Weights of a small sound classifier.
Model: waveform 16khz input, arch ecapa_tdnn, activation silu, depths [8], widths [256].
Training: normuon at rate 0.012, 9000 steps, held-out accuracy 98%.
Data: trained on synthesised sound scenes: up to three everyday sounds over a background, 26041 training examples.
Rows from block 5 of a small sound classifier, named by matrix and row number. Each number is 128 + 24 x the weight over its row's rms, rounded and kept within 0 to 255. All counts start at 0. Numbers have three digits each.
After each channel's rows are labels from the 100 clips, of 14976, where the channel reaches its highest value: "responds to" is what is common among them. Only what is clearly more common there than usual is listed. The data: synthesised sound scenes: up to three everyday sounds over a background.
# c30: last pointwise conv (model.blocks.5.c3.0.weight, 256x256x1, standardized in use), inputs 128-255

c30.171:128128151128144102135128128152128128137128094128157101121138128122128128128128103128128203128128128128128128128128128128100128139130128128133128112152128128158155122128128128128160177128128103128128104177112128141228137124155094128128079128128128119152128175095120128151128105155128128128128092128105124189116128128128128199064113128232126238113128128128221153125052128128161128194125
responds to: barking; first sound: barking; drum roll; first sound: drum roll

c30.230:143128128108128128090123128145127143142141128128128159128139104141102128128128173128128140128162128128078107125098107185128169097078085082128088114128104128128044085128128147128163128135128119128113154128128161128135128128128213128139169085128104116128128079128128128128202128128142128128099128128155148147128124102128118128105100128155111136110183122128126106117121128126174104131128
responds to: barking; first sound: barking; background: none; footsteps

c30.47:132128128066092128128106128128160128111121128139128128128128128128119042128147130066128130128077157128150072128128128128124128128128101082128131204185148128128196122166128091128129128232146128142172143131128150159122095137128128128148120128128128135128128135128129132136105128162146131094128097120110187128128180142176128128076117128128128186099128128128077128076128128148128131128128
responds to: beeping; first sound: beeping

c30.199:128128096128128128128128128128068128176128128073128128113119158128150113128128181128128163128128128128105146169128128108128126146026128128116128128169145132128128128128156128128099179135177128104100128169112128128148161128128135111168164090088128128128076128128123128128128128128117128128128109128128128128128128128143128106128114123098136216071128128114128128128181128079125144128190
responds to: clock ticking; ball bouncing; first sound: ball bouncing

c30.53:128080128128102128156116057158094128144072096150124128128128156147128125128155128136068183137128128128128112159200128123128128128128128128156128103128158145128118188128168128105128128036128085191128128103117128178174128126128139210128179045128066160153095188089132113140142128163114077187128192200128151164175128168128128162051142128198144128128128101124128128128128128090128128128128
responds to: coin spinning; first sound: coin spinning

c30.201:128128128128128128129128128128096128109128128145128133128128201176099185085128128128163128086111128128146093095130114128110073128098145118111128128128093095128126128128157128128128183136138128128128128147089114137103135128128120138128162065085118133080072149128184138092106116128128128128145128108128127111145145114165105128156128128155157128128128128128128156128154128150128083128135
responds to: laser zap; first sound: laser zap; coughing; first sound: coughing

c30.119:128128128137107091128128128170128078131132128156128128128128128128128128128131178128128129128128128112160122128128128128128023128128135128139128128099126128128128184128176128128128146128105128115117128128128171103072128128128128155143163113237128147128077092128128158168128128120140058182142203128128134128128128128128128102100232189079153128070102029185128189121140128128128101161209
responds to: howling; first sound: howling

c30.129:128128129128163128152135196148128142128128128128128128128128062128128128096105128128128119221161128143128128128148128132067192128131128124128128136128128128128128128128126156128080121128128128128085084128021128200159128194129128092128102128094072113071128109205126178095128164128203154128140128128178109128128128104128071128161141118128128202128114180081064101150108128199085078161194
responds to: church bell; first sound: church bell; number of sounds: 1

c30.233:057128128128128128128108128128128128128096128087128128149148108128128120144128128158128158135135129081128128128128146128128140074128108135130128128128159081128187144128149146113128093126141128081135123128128156177146094137173128107200128056094147159128152128128147112111138169092069128131146164128128146175153170205149140115145128121124139121128109128125128165128195128074155128062128
responds to: zipper; first sound: zipper; number of sounds: 1

c30.22:153128167128128128128128128080128128179128145128128128105116128244120128130128084128128128154101128152128128128128128133128128225128128111183128128128128124128128135128128128128128146117128119128128128128074155197101075178146132128164057074128128134077195128169128128128128097128146128193128091194128167173128067121128149128128128142147128200078128132128128079134098184119087128182128
responds to: drum roll; first sound: drum roll

c30.231:128153036143128111128128175128128128128183128128165128128128134133128128128137162128143070128128105105128128085128115128128108128098128131128128128128128128128128128128128132119133128128128128128098126142104159094128075113128113128121128114128128128128106128141122062179098128167128089101128128078128153128177128128126128128128089127127092128161110128112128128152128135121097128128128
responds to: fire crackling; clock ticking

c30.170:122127128128178128128128199101150128084128136128068128156113128121128094175194146119116128120128128128201151090091128128128176113165073142077128128128082128160140159128128128144184077143128128128184181080128128128069159103128128128128154195139128128105128128090128129110128126128128198128128128117124128100128074162128128128124128128128128128128128128128128185128131128171081128179161
responds to: beeping; first sound: beeping

c30.248:145128128128128128128255128128136111107128135128104125140128128128128128128163128128128128066123128070128128145113128128120128130123167128128128159128128128128128082128128128119130128148161128128128128149172191128128096128086047083174113128113107172102128128128161133175128107128132128128087091155128128128136085199128128117119186128064077128099129091128110101255212153131186161147145
responds to: door slam; first sound: door slam; number of sounds: 1

c30.167:128128109128128128128128150162106126154128163080152139128129128128128128021146128128128127103116128128143136070120066098087090128125110128162113080104124128117069128128157128247128128196128128124128148120123137128093106128159150158128128189121131128128110128128084124138128094128128129128128128128132128098178224118156143128110128123128128128173124148162187128128160109209128109128128
responds to: thunder; first sound: thunder; number of sounds: 1

c30.189:153128128098128097128114128047128128119103120080122128126135119052142123121128152146116141128156128128095128128146128073114148128128119128126151128128136137158128167145105081128105127128123128057128100128101128123121183128157147128128128099128128128130122128110103163138128128128151126128120124172131128128173128128105131130108112092128128128134152088128128087128128161128190120104128
responds to: knocking; first sound: knocking

c30.135:128128165128096128128128128134128102143128098162107128114076128182128107128128156111128178154141128122162128153176128112131092128136128128136142128128160128087111169128176131137128124111128109191128074128076128104164176128102128190161105092128128142176110128189128154117198088128128128128147183128128128126128128128117115128128147190123082148128132126150143200169128179128208197133073
responds to: footsteps; first sound: footsteps

c30.49:080095128159128128128128177148142128128198150128128128128121080137108128128171149174161194128091128066168128128128110128080150098153128160128128128128128128128128128103128142168128128128143128128113218161058128108111100145128079199105191085128128174130128128128086128204128128120160128128115128176145130128128128110081128213106179063045141175128113128076128079147128157128128151065128
responds to: hammering; first sound: hammering

c30.33:128096128081128144128136166128128128150128125128125122128128153167128128144128113160095089166128106133128145128145119128128062129128128135128128116128128128107164167110128158188128117104128183128128128099107128173119097128153094141128128012128115158128128099128128167128093128125160132128128128126153128190162128132128188133128128148171131181059128128128138128128137125110128126126191
responds to: drum roll; first sound: drum roll

c30.71:148107165133069159125113128128128142128089119134128163198126128128128128126128128128128108106159128128166128107128102128128121116128128147128128117128151179111093082113130117121062158102130074128128128128111103122111128144115128083122128156171128128151086088128107121160128124128092140134128137128097126128128167063128175128114146103128128137128171101131128167131128128111128113110128
responds to: fire crackling; number of sounds: 3

c30.59:128056123128128103128137128161128112128085128103148162121128128073156128115126143128117128115170128128085128155128128144087113128130128128129053141146121093078128160120110104060171172128164095128128105142128128151128128153128136125128107109126127175129193128119115128128156116212128128128133128128128097122128128128145128128128135161128167069128098124128142143128191109128128128128117
responds to: knocking; first sound: knocking

c30.193:113128106128139128133127132128077121128113128128128098145128128128086127163128082128128079161128186128147128128128101131104128131113128124145132155107096128128119078128107141128128128128128128097128128177067128069109128128128128128128151204138057128097171128147100139183144184128134149100128142195133128128122115128128088086180128128019128128172128128104128122157161063163135128146128
responds to: doorbell; first sound: doorbell; glass breaking; first sound: glass breaking

c30.223:103064128128113077128128128128128166057128128128151128117047128095128128162128128128158149128117128102125118081128128157128179167093100128144128145128128111153128082128128097128128128128128128128128128128095101049128203081128128128148128066128093135128233164128128106128155128071127125171128132128128168082128150128056129161161069128097128089128199097084232142156128128118130128117128
responds to: melody; first sound: melody

c30.15:121128150128117128100128128106211128128128146143128128099128085118109152128088149130104147128133128074128124132113106118118128127128128114139044128143152093107181128104128131129136128128114128123132128128101128128128163130128128128128128128128128106128128094160098182148157128154062146124094128088128128124139128090075117128128183118134112128195156128128096151128128117128128136122141
responds to: knocking; first sound: knocking

c30.200:128134148128128154099128157128128060128145182128128113110114128128128128128163111174128154128113128128128128090149126114140147128128128128147128095146128128084126130128161128141111128128128067128140117128128077173200152150094128058128097161131128128078128136128089116029138177128188128138133128128128128128128128111096128171140128128213120128047128127139128105128128143128128128128165
responds to: speech; first sound: speech

c30.226:128090128138140102178133118085090128128170116128160128128125128148131128063165128128128128066168128109128128128128128087128115128128161128128128116116128128128128128128112128128130128150164138076037121138158156099151128112128078128065128157072062128226128112128162128136164128145104101096128184147128100128128125088128123142125188128128170128077104078128140128176091128176207128114092
responds to: barking; first sound: barking

c30.225:128144128141135145128000128128105128099128128128101128128128128115128075128075113103114118096095076108118135128128105128094101112128130128115105140128128128128128095128124128128128128146128114148128128128136128158137129128097062128141128128128128154128128166128118128128144128128128190128115169139128128128112121128128128128133128128132052128146121128154128128255135213154193128163139
responds to: engine

c30.219:120141128116123141128128128096128128115108110099128106128154089172191116162128128128087128128128143128148106128112128128166133128128117139081128128126128140128128128091048073128166128133128128128167106128128120179104113120124186128128128128128128128128101151138128128194123090128104128128128128073123128128128150102203114128128128124114104128128128144128128155128078128204177091059102
responds to: car passing; first sound: car passing; number of sounds: 1

c30.159:139078150099154128115128163109128128174128128084128115128128128128128127132122128105146128128087136128128114143061134178090106130128128064128128128132128128119114104128128144093099144137120134103209128134182128065102096113128126106106128179149120191181200172128082121038128216170077153128122128128099181128128128125145128128054171128128128060128163082179137128128128128139128129096180
responds to: beeping; first sound: beeping

c30.96:146092138128045128101128128079128086110128128128119140128112103128129128142128128128114138123175128106128128147128128151128119128134068129173128128128119128135128143128128157134128128144128094128128081128144104175128191120197128124128137128136103128157128182128128128128128140139112157095119134128128102128154195179128063128124149075129108128128128136164128128120128135128128128128097
responds to: zipper; first sound: zipper; number of sounds: 1

c30.251:102128128095128128135128138120128137143098109113075128098128118125128120128128137079130128176128167155128128128194081128122128123127126128128128069106128128128130132117128128128128122124129128129128109126102104112052089123128114128095142193128128128128116128186115128115116158160155128093128101137128128128099138080104128078128149128147128128128121128091128128128128103138101128128094
responds to: number of sounds: 1; spray hiss; first sound: spray hiss; first sound: glass breaking

c30.38:181128132128080080124128128128128124128128159128128128128138128128079154128132128128125128128128128148128128102128128096128131076128128128071128128120156128125089182128128128128128128093128077090128081087237128128156165141128128068128142159097096194128128142054205114125159128113176128128128128138128128128128185176164128152128128077115186131065120142145159128143136128113128076152192
responds to: door slam; first sound: door slam; explosion; first sound: explosion

c30.56:130128128128066128128128128097168128094128128139098146147128107123144124128153128094059142105139128110193128128151146128111145093128128128087091128168128128152128128155128128123147103055130128108128128091155128128128128097128128165183128089128125128128128128114128128111118128128197128085136140128128128145136179128128128162128099128128101148128116128099134156128171186128133128119141
responds to: zipper; first sound: zipper; number of sounds: 1

c30.41:128167128109157128110128059213174116169121128128145128128174119128128128139128172128128128106085165101128128202126141135173128136109128128128152128108128128128128149182097128048128128065128125061188145141146128128152128134143157176128136158128109128128128128128117128128171128157128128088059128128128087142158128111128128128129073128159145206128120144128128128136126128129128193116128
responds to: snoring; first sound: snoring

c30.181:128090159080128128128106128128128187100128089128116115138128100156128128128177134128148165096114128164145130128128128128086200128111091133161126129128116128128128128128128128108154077129128128128128122128128161128128128128128128128128128056128083128075187180056176125128136128098115159169128128210100185128128151133128092141128165152128158119106140053104238100130128128075112188128192
responds to: coin spinning; first sound: coin spinning; doorbell; first sound: doorbell

c30.192:167139128178128101112134090128128128158128128128128111148071128141128115128145180149128128128128131164151165128128137121128148217128128072128147128117128148075153128128128155159133128145055128128128128059103151128094128128196128128128128128183128141128069128113177112170107102085131104128158107120100140128128128199141128140128144087120158113157128118131128128128110144068139128128185
responds to: door slam; first sound: door slam; number of sounds: 1

c30.175:104101171093149118128128128128147089182128203128128077145128128128128127131098109128128161057104128098191128128126174119110137083128100100128128128111128128137143128099103128075159128094128128090080195119065128128128128145079095181135128128118128128085128128128128128128128079128179146118081128152128128135128106128128202086074128128128098128158122128128128065128128108128095077190128
responds to: hammering; first sound: hammering; explosion; first sound: explosion

c30.74:128147107128128128087128055115154127151128114072128128158128128128128130079116128128128128140128128128128074154106105128119162187125166128094108128084128128123128084168128128147111128128180128128198128212096166128046086147128128161128128128109128128140128128128087072128128128123144128128128117136054090119174172128192145104128128128128128128128128068128101175128176117128151129128128
responds to: knocking; first sound: knocking; ball bouncing; first sound: ball bouncing

c30.1:128128128128128128128128062128128114159115128128139128175128111108068128130128128093127138095128128164128128176120128115154096128128140192107122128128094128105153160062161128128128128128145128128128128140183191090128074128141168128128139176128093095113203128189159128096078206136128128179128127109128128128128156073128114127128193128091128128128083088179124128128115118128100065146153
responds to: laser zap; first sound: laser zap

c30.168:098098213210128095112128140128133128109128128155121128156142128128128128128128128128164143128110082093151128131152157128128128149128101128128151060128128128101128148128049132128090159128128098103073128128175128171159128195128133071103072101128128128146082154128194128068150161128164128090134128128122128128128173076121098128153182068065128128128128128131118128128128128201128128126128
responds to: church bell; first sound: church bell

c30.227:075128128128128097128145128128136137128128082139128128128128128128128128128155128117128128152128128091112128130128174128128114128128138128080128172128081131128128155128116083128083128083109123128116226084128142128105205167149130110217212119138142139095153161128075125057128128156130106128138128118128224128128128128118095097128027128134115135128112128093102169224198128157140128132128
responds to: fly buzzing; first sound: fly buzzing

c30.234:128092128128112128178129149187128122103104128128128128167117171128128109128130156124128128128124128128128128115109126097105128124147082093106132128128128142128183128206128128173100187216178128128136128128118128090128230128132128128078128075128148149128087091128109128126128116155128128128127128128128115128128128128128131128128133128128125128128128088106128118166128128130128128157128
responds to: snoring; first sound: snoring

c30.103:146128073128128128128128128087147128128118093173128128124128128128118205075128128109128128168128128128121114155109151128128120128128128187130137100128088131121177128128128108119115133128128131148184128147128152128099128128139045128120225130138128150128128088128128152128079173128128105103121087108145128128128057128146128128128157057128101176172128125065128128128176128128128123114193
responds to: knocking; first sound: knocking; laughter; first sound: laughter

c30.23:128128073128165128128145117090149128128128128096128128118128127128102167128103128098151128059106136128126128094128141128135158128128171128128151119128082108129089144128128128160075074128088128151131077128128128128128128139100128128206204196128184128201113188128083128112128128128144092123139180128144163128053071142128096128128151128151123032128166195128156110128128128128179128161128
responds to: footsteps; first sound: footsteps

c30.93:128079117128128087128128165084128077128138128128128139128128128116121172128121111146155128089128128128128128128176126128128128057099128158115128093128128145128132128137128128121084128128116148100054128165128169144125099126128165045128128072151129128082196128128181135159128128128151128128128182128201128128128128128128128128172085128096128125128128128128100128120161149132087128172153
responds to: howling; first sound: howling

c30.24:125071128067047155135102128139105128116128128128128098112151128128128137122128128128151128122095128128128158128158071128128131159128128128128169146096128153128138105128150166128128128156103085129086128164118128128128123118163123128118112159107114127128097058161119149128157128128128131128128164128128128128152151120128187128128110138084128128128106101144148128129111128128128116176128
responds to: coughing; first sound: coughing

c30.75:101128128130128128133139076102130128091128128110061128128128128128105128118128128128098128138128173128078114128085128128054128128128128128128128165089128128128118131128161128128111128066128156109128128138128151116128128128135087100128128120160170158089150128128112128128095128202128180128128128159175180128080118111125070174147066128186074182128141176128128128200088128206145133155148
responds to: car passing; first sound: car passing

c30.5:128128128128128062101159073128128128126083128102177128109128089189128084128158115128159128117097128082128112152126134128152064158095128128128128128078128128122128128128128128128128135128128128128128093152066088128066166128133129057148168137128128147128090128139100128128120138143132128061140155145117149152088176104179076128128151128128107115128147128126128098144125128223217053128128
responds to: car passing; first sound: car passing

c30.112:141128128148128128081128128128152154128128128128128075139128127128075129128128145123117146128128118129129128149128128128128149144089128131128128131128128218128128162128128128128157125145116128140128128156155144128128098128128121128128128144189128128128128128128078082190129094128110128128128128115128174128107128128121128163128119128128128128111070143128105104145145116128128109128066
responds to: whoosh; first sound: whoosh

c30.138:084106128128082111128128128128128080128100155117128117123128128178128128128128118129135128079174128128170128176123104128080128128124098128151128128122128134128128128128157128177121128128127128128129076120161088128084164128158085128124170080094128128130107128128128137098150140158128128062116128133128128148186171191128128158128087054166128193128128128155165128128128126128162168118078
responds to: number of sounds: 1; zipper; first sound: zipper; bird chirping

c30.30:059128130076132128128128127126128102128109128128128166128128128128128128162128149105179128128128128128116128106140128128128128128158096128084128128139065090128128128128083128128135102106139154128118224093128128128128163128128061128114118167128128128128102128093085113066161128177113178159138138171128132143128145201128114128053037165060128128080182101216151105140099128128122174134128
responds to: beeping; first sound: beeping; snoring; first sound: snoring

c30.184:105128128176128128183107119194128111128128128124181128140139112128128128156128128128128143128140133130128145128128099180109112128107128128128128128160128128161128063111128130128163128128128128128139109128055153126122128128128098077128128127128117128128128182128179128128130178135128194111128158160128123118128163102049104100128085121095109135164131130128125128163144110128126122103128
responds to: zipper; first sound: zipper; number of sounds: 1

c30.76:104128172085126128128128096069152126128174128128115154128154128122106129155128119148074092143120128128128128128082113136128097128128128128128132128108128121106128128128110155128142128147128128129128196128166128101128128162128114198186128128114206128132172178128128128128131073129110078128128136143128152156091105188093135150128115128081128194165128126128128128128128128128076134161221
responds to: hammering; first sound: hammering

c30.143:194128107061128128145111128124104128128122083166128092128186128128086145128133144155128128100216128128128115189128128135128079127118109088192123128181128120113127149128128128146130114128128128128096128128128119128125128098071128157128128128128139128138134136128119125128128108128128133128104128092128163128154128128128128128121128105120130128136128147128145160130154132128063128179128
responds to: wind

c30.25:128064141128128128128113095068127114131101128128104128153069109116128175128150127128151128128128128145086128142114128162128144110128122128128144128128083128132128144141117092150074128128128128217098128128134066154088102068135128190096150128114128106128128128128107170128071175193056128065128116128112128143206060091128128128167160128088128151153068058140128068128171184128116138128110
responds to: knocking; first sound: knocking

c30.157:128128131128128128105128128156128128127106128081128101096192128181128148128170121128108128129154128128113128095153147128127128171127117128128128174128161111128128128128128128145128142128128138104037128128128108125123128126086138117117112128180162129087056128134128093128128183114132086130189128206060217128105080128128128061128141128159085119119096088100182067128113184128128174128172
responds to: speech; first sound: speech

c30.70:163093128081196128134128086128117128142128075128126128128128155099111168130150128128128132073168144123137128093154128128128082128128113117128097079116091128128128086136128128127141128126128111120144076094196128192083079128158110086128128128172128128164142071128128062255128098049128113168128171128090128148114128128128128128070162087080150128068128211129097089128128128128143128220117
responds to: whoosh; first sound: whoosh; explosion; first sound: explosion

c30.16:128128128164128098166147128130128128128128128128128144112133084157131128162128128128086162128135128128125128129128126102074092086117150139128128128128097071128126130128128128128125128128128128128128174128128128128128128128142128128128128090082128176128128105110156128128128177069128128159163173089128154170140128161135060118128145120167089156128128113109128156118128145090128090112172
responds to: zipper; laser zap; first sound: zipper; first sound: laser zap

c30.68:128048138128109128128163108128128063113128107124099110128128128128128128128128099133128128128128128120128128140128128128134128128147104087128145149128128128147128128122076128128128152128128133113085132134114128078111192128108128044128128154104068099128128102176224128172128082102129128120128166161128129062128188128128040128081178186128168128128151128076128089158128077141128128159128
responds to: door slam; first sound: door slam

c30.32:157128128128128128128154128158120147128132102136149125097128128128089063128138128128128202128128128128175128133128088096128128084128128128128128093128128128128128128102128102070128128100128093128128145079128168108200128111135142128128150140128128128191128128152108100116176128154193103174128130111079128128243175127128128128185128206183080128128128079128183157180128128151155128128128
responds to: footsteps; first sound: footsteps

c30.91:128151128128128119128128095147093098151128130173128128141058128138106128128128128122123128128127128128114117148114128128128173075128135128077094152128129101128152128128128109119128145107181128128128105128124128086078128128128128100071128128128127121128122128128115086150120132128128095128128128128070134128158164128128128170074128117178134128141128128128242137128072128145128081128120
responds to: speech; first sound: speech; ball bouncing; first sound: ball bouncing

c30.206:134128128200105175117128128128143135091128090128128084118142096128171128128113128111116161128160125128128128128156128128128128125128088128128128145172070108105128112128128128128083128113133128128128111114128120128124133116128170163128128128150106160127094128088128112107128138128128105128064134128126142128113128128143139128081123084128072128128107128092128157125115131113128097127128
responds to: wind; door slam

c30.92:128034128140168126132128153127166074076132128128101128128087124144128082128128142128128128170091128128182097128128128128125141128128128128132128094100060118110128128107128140128124128100144128097213128173128128038049128128118128128128128128128128181128152128142033109128162128095155128177144128128128151144128148128089128197101192143045098096128159128137087128121149163085143128128185
responds to: melody; first sound: melody

c30.87:136121131169128128073128146128162128128103079128128128162140128097067128124128099128159138128204106128128128123105170128165099128115128128147128128128139128128118128128128128174160128206219128128180079128112145128128128128099086098128128128149128128128118119128086128128128130128128155130073140128052118128086128120128075112128091128072128128175128180128134185128128122155144128128112
responds to: water drop; first sound: water drop

c30.10:128098117128128128122150222128078128039143128118128128128128128115118128128134170128101204155108128086103128128128128128128128116131128128172128110128094128128075148128115128101102139128128128177072132095047151128155128229128128128118166124128110174128117137118128147090128072128120128190128166128067131128226097056105128205099128140106128128098128186128107156128164076128103172131128
responds to: church bell; first sound: church bell

c30.243:128115128111128128128128128128136116128187128128141125163155128110128128128130146128120128128133196110151157095193133075172128187142128128102138108090128128136128128128124162128166168085162128128055136128128136128128128128130182128108128169128086056128114128114149108148152128128128084119128128128114101128110128186128119137141101128128128128114173130091128128128128128128128115163128
responds to: door slam; first sound: door slam; number of sounds: 1

c30.255:128128117128128128140128137128165074128125128118128128128058128094128128095170128087128094128128156135128128128114106135128128194128140147128094128111093128128097188128128129163128084106114128154084128128128128169128072255128128128160128117128128137192098136128128128128104128185128128139157072128159089173128128058128128148105128128148126204128128247167128128171113128092128128128100
responds to: thunder; first sound: thunder

c30.147:139093128077128128125128190128177128128128127120126170128156118139128128141128128128117099128071128128105132128156128128144128139128108128118128094149128091122151139128102101115144096128128128128128128137178108128128162128067083128128128095142128128097119143128111128128138140128136128095155128128149097146128184128084123128128128092128151100181102153128128144128129170116136128125128
responds to: water drop; first sound: water drop

c30.19:126128170128099128102132128128128129128185128128128128128118149128128128128128128128128128128128113125145102132153128128073174141130099083128128159128128128128128149128132151207118148142128128128115128121123109128202153128118100137128128145128128159128082128142060106055128133128130085128156114142084201128128106175108128119109126080143128128041107162128128128147128127128128110128133
responds to: speech; first sound: speech

c30.254:150128128128122177085158093122159128128151128095128125128128102091135111133128144104128120112101107090128105102128128128128166072128100134128098128128149123188128120128126087153162128194112128100168128083091112123128128170128093169185128080128128128157128128128128118143144128125128102094128128129134104128145115068128128128086111120136128128110111128080128151128128128153143128076128
responds to: footsteps; first sound: footsteps

c30.86:128089128128140128128128073128077110140128128141102152106128127087128128183114094128126128128155128097128128117103157057128105128128096123104103126128128128095095091082131128134128153128132128184128050128128147128087170107128154142090146160154128128128128128128128128128102056106128159147194164128128130105128155208181091190073128172122153128128128128128098071156128128128137128128184
responds to: door slam; first sound: door slam; number of sounds: 1

c30.145:094128151140176104186128128128103112128129119128125146157129080090122128115128128118129128102128128069128128136128128128128164128151128128128128185192128128142170128166128106128128114168136141147109177123107128128091179103128101134142128128151133128092173112128128118145114111128128128071115152129127142128128128065128128105128119089128107088162129163128128128128166133128117135101142
responds to: car passing; meowing; first sound: car passing

c30.244:182156128128128132177105104149134163128126128128128172145129128128128128128150142137136113128114116108128128128109125068128128087128128132128128091164084128157128128144128048128128139111128145128128096078111086128128128093123128128128128128130128113128128131104110128128128128051128128128128123153128128128143128128128128128128128128128128140128126158113128144128099128169128128123146
responds to: clock ticking; fire crackling

c30.79:128137114128128128128128157128128086128128067181109147189128128128090081130128133097128120104134128135128110128138128128150108091128109128159129128144156080094128110146128128128153121155128128080128101144124186103165108128168100114128165136128140137181146118128203077131113196073083128165086146128128128142049128108128096073178116145087164128128128128128220128109136107128128163121097
responds to: doorbell; first sound: doorbell; number of sounds: 1

c30.114:128128128088142098128128117145128200142128128128142126074128085128128128128128115089130128128121128165137128128128130128128194128158065128101151128128080128128128128128110128128128128128128128170139128128172182128060105128128197128128128128128105179151128140116094128108128109128121128128128128128141128122128128128128128128079128128185178137128140101078128107128084128144111180136099
responds to: beeping; first sound: beeping

c30.240:128094128128165139128125154125128128089109128128128108128129137147128128140092156128137115128128128183128120128174150128086128073128093128128078177106086186106152126103108139148128200117155123128089167098087125128128128125107101116156116076125128128142152152089153128128128128158128128136128128124134178138128152082128066128157128138100128128113108145128128099169128122126100131146128
responds to: clock ticking; number of sounds: 3; reverberation

c30.131:073128092128106128128163128153134139174103128117128128128102128226147129128128128133115128138130128137113114122128076128112128153121128128128172128128128098128063128182125103128128128128128060125128128128128151128072187128128053140128128138145064128164128147128128128135128128128128101128216086139207128128187128128122137128128128128099151128189128134128152128175123128113128162128128
responds to: coin spinning; first sound: coin spinning

c30.20:128119147128183126128128208090137096082150093128166128128063128128126128128128128165104094169113128128175128104128067128128128107171128128128153131128135139077128128131130166163150128128128182120165117128110148171066128128128128108111121128128128128108147128128128165110177061128128176128131176128128128128147169128128114214128084186082142128128128064211141128134128085162128123097193
responds to: melody; first sound: melody

c30.220:128128125149128091128128128090128128128152093105128074073128176128128128128191115128128130128128151128128120135073109129128128128128089108159128133128128128117092132137143128128112122128128184128128118111159128128128176122128128128128151128138114174128176128134121186039128128094099087128200193128128152128106157083162166128180128128154109130128128055128138128151196123123116128164128
responds to: howling; first sound: howling

c30.218:122092148108193128128192128096128128128128128110128128128128128071145135184132123128128128128128128128128128096107165128128081128126143099128206127103109128128128128128128128139128128112142128128095113117090136139128150128143128128128128128128095128128128100145221133235151092109149128128128080128128122128181186098118130102086177128165128180128068128128065128117181128057128203178128
responds to: barking; first sound: barking

c30.152:128069121150128153137128156109128145128165150128128128082134161128128169184098128126128099149120151128128116088129128128125180096148128139079143092123063174128128123090128128090128128128128128128128128128104128128128141128178128228123070167128128128128079110144128132140159128080132128088131162128119060142128125102128068128191097128175128196128115128086182128166172110147128139128075
responds to: coughing; first sound: coughing; number of sounds: 1; footsteps

c30.210:108128128128093117158128117191128113128108128101148169167149121033128128124128127213128128128128128112128136207093073128107128128108128129128094128128142152119128150128128128128165185128128180126128118128077123128093128077122128128122128126095167128128148130125097158128128128205128079128123086128128100084188130121079100128096048175128128128128128128128128128156087148139168128122167
responds to: snoring; first sound: snoring; number of sounds: 1; knocking